From a checkpoint of a small model that predicts escape time at each pixel.
Model: encoder norm rmsnorm, encoder activation gelu, encoder patch size [8, 8], encoder layers 10, encoder width 192, decoder widths [32, 64, 128, 128].
Training: adamw at rate 0.0017, 11500 steps, batches of 128.
Data: trained on views of escape-time and Newton fractals, 72500 training examples, 20.3 epochs.
Rows from block 5 of the decoder, named by matrix and row number. Each number is 50 + 10 x the weight over the matrix's rms, rounded and kept within 0 to 99. All counts start at 0.
# conv: 3x3 conv (decoder.decb.1.1.conv.weight, 64x64x3x3), inputs 0-9, a 3x3 kernel for each
conv.12:65 46 47 52 41 41 57 46 48 39 36 39 38 43 43 40 41 44 45 44 46 51 35 40 43 42 44 49 55 36 50 57 42 49 43 51 31 33 45 47 49 64 54 64 65 67 54 57 53 48 39 49 31 30 44 52 55 48 58 57 53 59 64 43 45 38 44 53 41 44 55 46 52 53 58 53 46 45 50 56 50 41 13 26 43 12 15 58 45 55
conv.13:61 57 56 55 52 46 55 57 52 39 38 39 34 34 35 18 26 33 44 48 42 38 40 46 39 41 41 50 56 33 55 65 36 35 38 32 49 53 49 51 50 46 50 52 47 37 43 27 54 58 47 39 48 46 47 56 55 54 58 63 56 57 63 62 58 50 61 69 55 59 58 44 38 50 34 44 51 34 39 51 37 60 48 55 57 57 65 52 65 71
conv.14:54 47 41 48 41 41 48 41 40 55 55 55 55 62 61 55 58 64 58 42 41 51 49 42 49 46 47 53 64 38 57 68 34 50 52 39 38 48 50 43 48 48 46 45 46 51 61 57 54 79 69 44 63 62 49 50 49 49 59 54 46 57 55 52 50 48 52 62 50 57 56 41 49 52 46 55 50 48 54 56 53 56 50 49 62 47 57 60 60 71
conv.15:43 33 43 41 41 40 48 40 40 50 47 53 52 51 46 47 55 55 35 38 37 42 41 38 41 42 41 50 58 50 57 66 41 46 52 44 44 51 53 52 58 53 55 54 54 42 47 48 45 64 60 52 63 53 58 61 59 61 59 60 57 63 56 51 48 39 53 57 47 55 55 40 44 47 41 57 46 41 54 49 44 50 48 54 52 49 55 54 55 60
conv.16:37 40 29 42 35 37 33 37 39 46 50 46 49 47 51 45 45 49 34 39 36 38 41 32 34 31 30 51 51 51 59 62 52 47 52 49 56 61 55 54 57 51 55 58 51 43 49 47 45 69 64 63 69 59 54 54 53 55 53 56 57 51 58 41 33 26 44 38 34 42 36 26 47 49 61 56 59 48 57 53 44 58 63 62 59 54 60 51 53 59
conv.17:40 40 37 32 37 37 39 40 37 44 58 49 52 52 48 51 47 52 37 42 36 38 42 37 35 36 36 54 61 49 62 65 43 51 50 49 64 59 60 60 53 59 63 62 50 45 47 43 49 67 61 59 73 62 58 63 55 61 61 61 60 59 62 47 43 35 52 48 44 45 46 37 48 44 46 54 52 41 60 53 45 56 53 56 51 51 57 56 58 60
conv.18:37 47 42 42 43 42 44 44 40 65 59 61 57 57 56 57 63 63 53 52 52 52 52 51 51 49 51 45 36 51 36 20 40 37 22 42 58 62 55 52 56 47 41 35 35 43 38 34 41 46 44 48 62 54 44 40 37 38 36 33 30 31 30 62 53 66 50 52 54 57 52 58 56 51 59 46 47 55 42 40 60 49 50 46 41 60 50 43 48 45
conv.19:37 39 49 44 46 46 41 38 48 69 60 65 70 70 67 73 71 69 55 53 51 54 50 51 51 48 48 53 44 45 48 41 42 38 47 51 35 41 47 47 38 47 39 44 50 30 39 40 49 55 54 37 43 50 41 35 37 30 29 27 26 19 20 58 54 66 51 42 56 61 52 60 46 47 47 43 44 54 43 43 52 50 57 64 49 52 60 49 51 50
conv.20:38 41 50 45 51 46 46 49 50 62 65 62 65 63 64 71 70 67 50 46 48 50 51 49 45 52 53 41 36 41 32 18 39 27 31 47 51 52 55 46 38 46 37 39 36 46 41 40 43 49 47 51 64 54 41 38 36 43 36 29 31 29 25 66 56 64 44 49 65 53 55 60 58 53 54 48 46 56 46 41 59 41 52 49 47 53 55 44 50 48
conv.21:34 34 38 31 22 42 32 35 43 75 62 53 70 68 59 71 62 59 51 46 51 48 42 44 56 44 52 66 49 39 57 40 34 51 43 28 50 49 50 47 46 50 40 46 51 63 53 44 60 46 35 54 38 47 41 41 31 38 38 35 29 36 34 66 51 61 51 33 51 49 34 54 43 48 42 37 55 47 37 48 43 34 42 60 40 40 59 48 45 51
conv.22:37 49 36 36 42 36 39 35 47 43 43 41 34 35 38 41 33 38 35 29 31 31 36 32 30 38 35 56 59 46 44 58 50 54 49 56 55 56 57 55 54 53 55 56 57 38 42 49 47 54 65 52 61 59 57 53 51 58 62 55 59 54 58 41 40 37 51 47 45 47 47 40 45 48 43 46 50 38 51 52 49 52 50 49 50 43 54 53 53 52
conv.23:37 39 30 46 43 32 35 32 34 46 44 46 53 48 48 46 47 45 41 38 36 40 35 32 33 29 26 48 58 43 62 62 42 54 51 45 54 59 60 62 63 53 58 62 64 45 51 44 50 63 60 57 64 64 53 48 58 52 62 50 51 55 62 32 23 29 31 33 31 34 26 26 48 48 51 51 55 45 57 54 49 57 58 67 55 55 60 49 55 58
conv.24:43 38 31 34 41 37 42 43 44 46 47 46 44 51 48 47 48 48 37 35 32 38 42 40 38 37 41 47 54 49 59 62 51 60 51 48 51 55 59 58 57 52 58 52 58 44 50 50 47 64 62 50 69 55 56 52 60 63 56 63 53 61 60 43 38 34 56 48 42 46 44 42 37 43 40 51 45 39 54 51 43 53 45 39 48 49 52 50 54 55
conv.25:46 54 49 44 47 51 42 49 54 56 51 46 49 52 50 47 42 46 49 42 56 45 49 51 39 45 51 44 56 45 35 54 51 57 51 38 59 49 47 53 62 49 47 49 43 49 59 53 52 67 50 49 45 35 43 49 56 47 48 51 52 53 53 52 62 46 34 54 65 33 48 52 43 64 58 17 57 47 12 53 55 60 34 21 63 58 32 43 70 65
conv.26:44 49 53 49 47 51 50 47 52 61 63 61 68 60 66 63 67 72 45 48 54 48 51 52 46 51 53 38 48 61 44 43 63 39 59 75 41 44 48 44 39 39 39 34 32 37 36 43 51 59 54 50 61 52 42 43 33 31 30 24 24 18 21 57 50 56 49 55 59 60 59 67 47 57 52 48 55 60 47 51 61 49 63 63 49 52 53 51 53 59
conv.27:59 51 35 64 52 39 63 63 47 50 46 52 49 54 60 55 54 58 60 55 38 52 45 43 52 47 45 41 58 44 39 52 37 66 31 35 36 45 52 45 50 60 45 55 64 48 51 49 56 57 45 44 36 45 47 45 55 44 48 58 51 48 55 51 43 52 44 51 64 44 42 61 53 48 42 53 43 38 60 44 47 62 50 31 62 64 60 48 32 50
conv.28:26 38 35 43 53 41 47 44 33 41 30 27 51 50 49 65 66 66 39 45 32 58 55 47 59 58 61 53 50 60 51 47 61 13 37 46 71 59 70 67 58 67 38 37 43 42 38 32 32 43 36 45 71 56 58 59 63 55 49 46 43 27 28 28 33 69 27 32 63 54 60 71 46 51 55 38 40 70 41 28 57 59 69 37 48 67 51 48 42 49
conv.29:40 40 34 43 36 38 37 43 42 45 48 49 48 51 44 45 46 49 43 42 34 43 44 38 39 41 37 55 52 46 66 59 47 51 46 49 51 52 53 54 63 51 54 56 54 45 41 45 56 62 57 54 68 56 57 53 57 53 61 61 55 58 57 39 41 33 49 53 42 45 43 35 42 40 47 52 46 38 54 49 48 50 52 50 56 51 52 56 45 53
conv.30:46 42 46 46 46 42 48 45 43 59 54 58 55 58 58 47 53 55 47 49 52 53 48 49 43 49 46 46 58 44 53 68 44 50 46 33 44 49 52 44 50 51 54 46 50 39 51 46 41 68 59 37 65 56 51 61 58 56 58 57 54 54 59 68 67 66 59 67 73 61 58 62 40 44 33 51 50 31 62 51 43 55 54 49 51 46 47 50 46 55
conv.31:44 37 34 45 40 39 45 44 45 40 45 41 41 39 38 35 42 34 40 29 30 36 36 35 38 38 31 45 48 49 53 56 51 50 53 51 58 56 56 54 56 60 58 57 60 40 43 41 41 56 44 46 63 51 51 60 59 56 54 59 59 54 59 37 41 33 49 52 46 49 46 37 43 50 30 49 42 42 48 44 37 56 51 44 58 51 44 55 51 49
conv.32:38 31 30 40 36 44 44 53 48 53 50 51 62 60 62 65 55 68 48 47 47 51 44 45 51 50 56 41 70 40 65 59 56 47 50 75 40 50 46 46 50 36 61 61 47 62 51 56 55 32 37 59 29 49 46 53 51 48 52 56 57 54 65 76 62 54 54 53 38 44 31 16 33 37 45 55 60 52 40 43 59 49 33 46 61 65 57 60 47 25
conv.33:38 42 38 35 31 46 31 34 38 54 51 45 47 38 39 43 39 42 45 52 50 42 47 50 41 43 45 57 61 50 61 51 30 46 44 35 44 38 56 59 58 64 51 51 45 45 35 49 48 37 59 48 43 56 49 46 38 40 44 36 39 48 46 61 50 63 68 52 59 61 49 55 40 41 37 45 45 36 43 47 43 36 34 56 34 33 45 42 39 38
conv.34:54 42 52 50 40 36 53 44 43 52 56 57 51 55 66 60 60 64 51 49 49 48 43 50 48 42 48 49 54 45 59 66 40 50 46 39 44 44 50 46 52 44 55 45 49 41 40 41 41 66 64 44 54 58 51 58 57 53 59 65 48 58 64 53 56 53 55 64 56 62 62 49 54 46 47 53 49 39 62 58 45 53 42 48 59 41 47 66 59 69
conv.35:38 39 33 35 29 31 38 37 32 44 51 50 51 48 51 44 42 49 33 34 31 42 36 34 37 40 35 51 53 50 65 66 48 58 55 47 52 54 53 51 54 54 46 52 55 47 49 52 51 66 59 56 72 63 56 54 54 53 56 56 48 52 57 38 36 30 39 42 39 44 44 36 46 46 45 56 49 43 56 51 47 57 56 59 58 45 53 60 50 53
conv.36:32 41 31 44 50 36 44 52 41 44 38 41 38 44 40 33 41 40 17 22 16 22 31 32 36 35 32 33 33 42 29 39 52 66 66 38 57 48 50 49 46 56 50 57 70 42 48 51 43 37 50 45 52 54 43 47 51 53 48 54 55 51 50 39 44 44 49 54 54 57 56 47 41 44 29 44 41 41 50 50 49 51 45 39 53 41 46 51 46 51
conv.37:32 31 30 45 38 36 45 47 36 51 45 48 44 46 40 39 43 42 35 33 31 37 41 34 41 39 41 44 45 46 63 69 48 55 56 47 46 53 49 44 53 49 49 57 53 44 49 42 41 61 58 47 70 63 48 57 59 53 62 61 54 54 59 41 42 37 53 54 44 53 47 40 42 43 39 54 44 37 51 52 39 56 55 45 54 45 51 52 52 49
conv.38:48 44 43 46 46 40 47 46 44 38 42 41 45 37 46 43 41 44 53 53 58 60 59 65 63 65 70 73 53 48 64 41 33 47 27 24 60 69 70 57 54 64 46 46 40 49 34 36 43 44 47 49 64 68 56 50 48 51 42 34 49 43 38 27 27 39 22 21 37 19 27 41 53 57 65 37 41 50 48 31 31 56 56 48 48 55 46 48 42 36
conv.39:39 39 35 40 39 37 43 40 38 29 29 36 35 31 30 28 25 27 26 20 26 27 30 24 28 28 26 62 52 49 68 54 47 63 53 52 54 55 48 61 51 51 64 60 54 48 54 51 63 57 51 60 61 50 49 49 48 49 49 53 60 56 57 46 38 40 54 47 45 50 55 43 44 48 45 41 46 50 48 45 41 46 48 47 45 38 42 47 45 42
conv.40:47 46 48 57 50 54 52 57 47 50 50 43 46 42 46 47 48 46 44 46 46 53 55 47 53 60 51 42 35 40 45 37 23 23 11 19 68 70 64 47 49 39 31 24 24 28 28 37 34 59 52 51 72 67 61 55 51 48 50 45 49 46 46 52 59 63 37 43 58 38 51 63 40 33 73 31 12 49 41 13 41 43 53 55 44 55 54 54 44 54
conv.41:39 41 33 44 42 36 46 47 44 46 43 49 45 49 47 45 47 44 33 38 36 40 38 34 38 39 39 52 57 46 44 62 45 48 58 48 44 50 51 48 54 55 47 59 53 48 46 49 45 58 59 49 56 52 54 56 58 54 53 62 56 57 57 47 47 48 46 52 54 48 44 37 44 45 45 47 56 40 52 51 47 51 49 55 50 48 49 51 51 50
conv.42:40 45 53 50 52 51 47 50 50 51 56 55 56 62 60 65 69 57 42 49 50 50 54 52 45 47 47 41 32 29 39 19 24 37 38 52 52 56 56 55 48 51 40 43 46 36 36 31 45 56 57 49 63 56 50 47 41 42 42 34 37 37 32 59 57 60 50 53 57 56 61 64 53 51 56 46 47 55 43 44 55 44 55 53 47 62 58 43 44 47
conv.43:48 43 44 51 44 41 50 42 45 37 43 44 49 45 47 51 53 51 43 45 43 45 47 50 39 48 39 47 53 48 63 68 44 55 46 50 52 55 60 52 61 62 58 58 54 53 33 28 50 53 54 59 68 67 53 52 53 57 61 56 52 52 57 46 47 41 52 55 46 44 45 41 51 44 51 49 44 36 58 55 47 45 37 41 49 38 42 58 57 54
conv.44:41 37 56 30 20 41 39 41 59 55 65 66 63 56 52 53 53 57 50 52 55 46 40 44 48 49 44 73 69 67 67 51 45 30 38 53 51 49 43 56 51 50 55 55 60 73 74 75 56 41 35 38 34 36 35 34 31 28 26 41 26 26 35 68 68 67 62 50 56 58 39 54 55 65 40 46 65 58 39 44 54 40 38 45 60 64 63 49 62 59
conv.45:50 55 50 50 49 48 52 46 43 10 26 22 09 27 28 07 18 13 43 48 44 33 37 40 38 37 42 61 52 49 58 46 50 57 57 50 38 36 43 52 42 54 73 59 83 48 49 48 56 41 39 59 42 33 41 40 47 34 35 39 41 39 37 41 47 38 51 51 42 51 58 52 39 46 47 38 44 42 39 37 38 55 55 53 57 51 45 54 50 48
conv.46:33 35 34 38 40 30 35 41 32 50 49 44 56 57 56 57 54 53 41 50 47 48 54 48 43 51 45 43 42 46 36 25 35 42 46 44 49 54 53 50 56 51 43 46 43 33 33 37 45 51 56 48 50 49 43 44 41 40 46 39 36 40 34 58 58 61 59 53 52 64 56 59 50 44 58 45 36 51 34 42 53 41 52 45 41 53 47 36 47 42
conv.47:48 45 45 47 42 41 43 38 34 29 33 38 29 31 31 29 26 17 34 38 31 34 40 29 27 31 22 55 50 48 60 59 45 64 50 40 59 58 58 64 58 63 68 67 73 40 51 43 53 55 51 58 52 56 47 50 54 48 47 52 49 53 60 43 40 36 45 45 41 48 46 49 54 59 68 44 60 63 47 50 54 54 64 69 55 57 62 47 52 55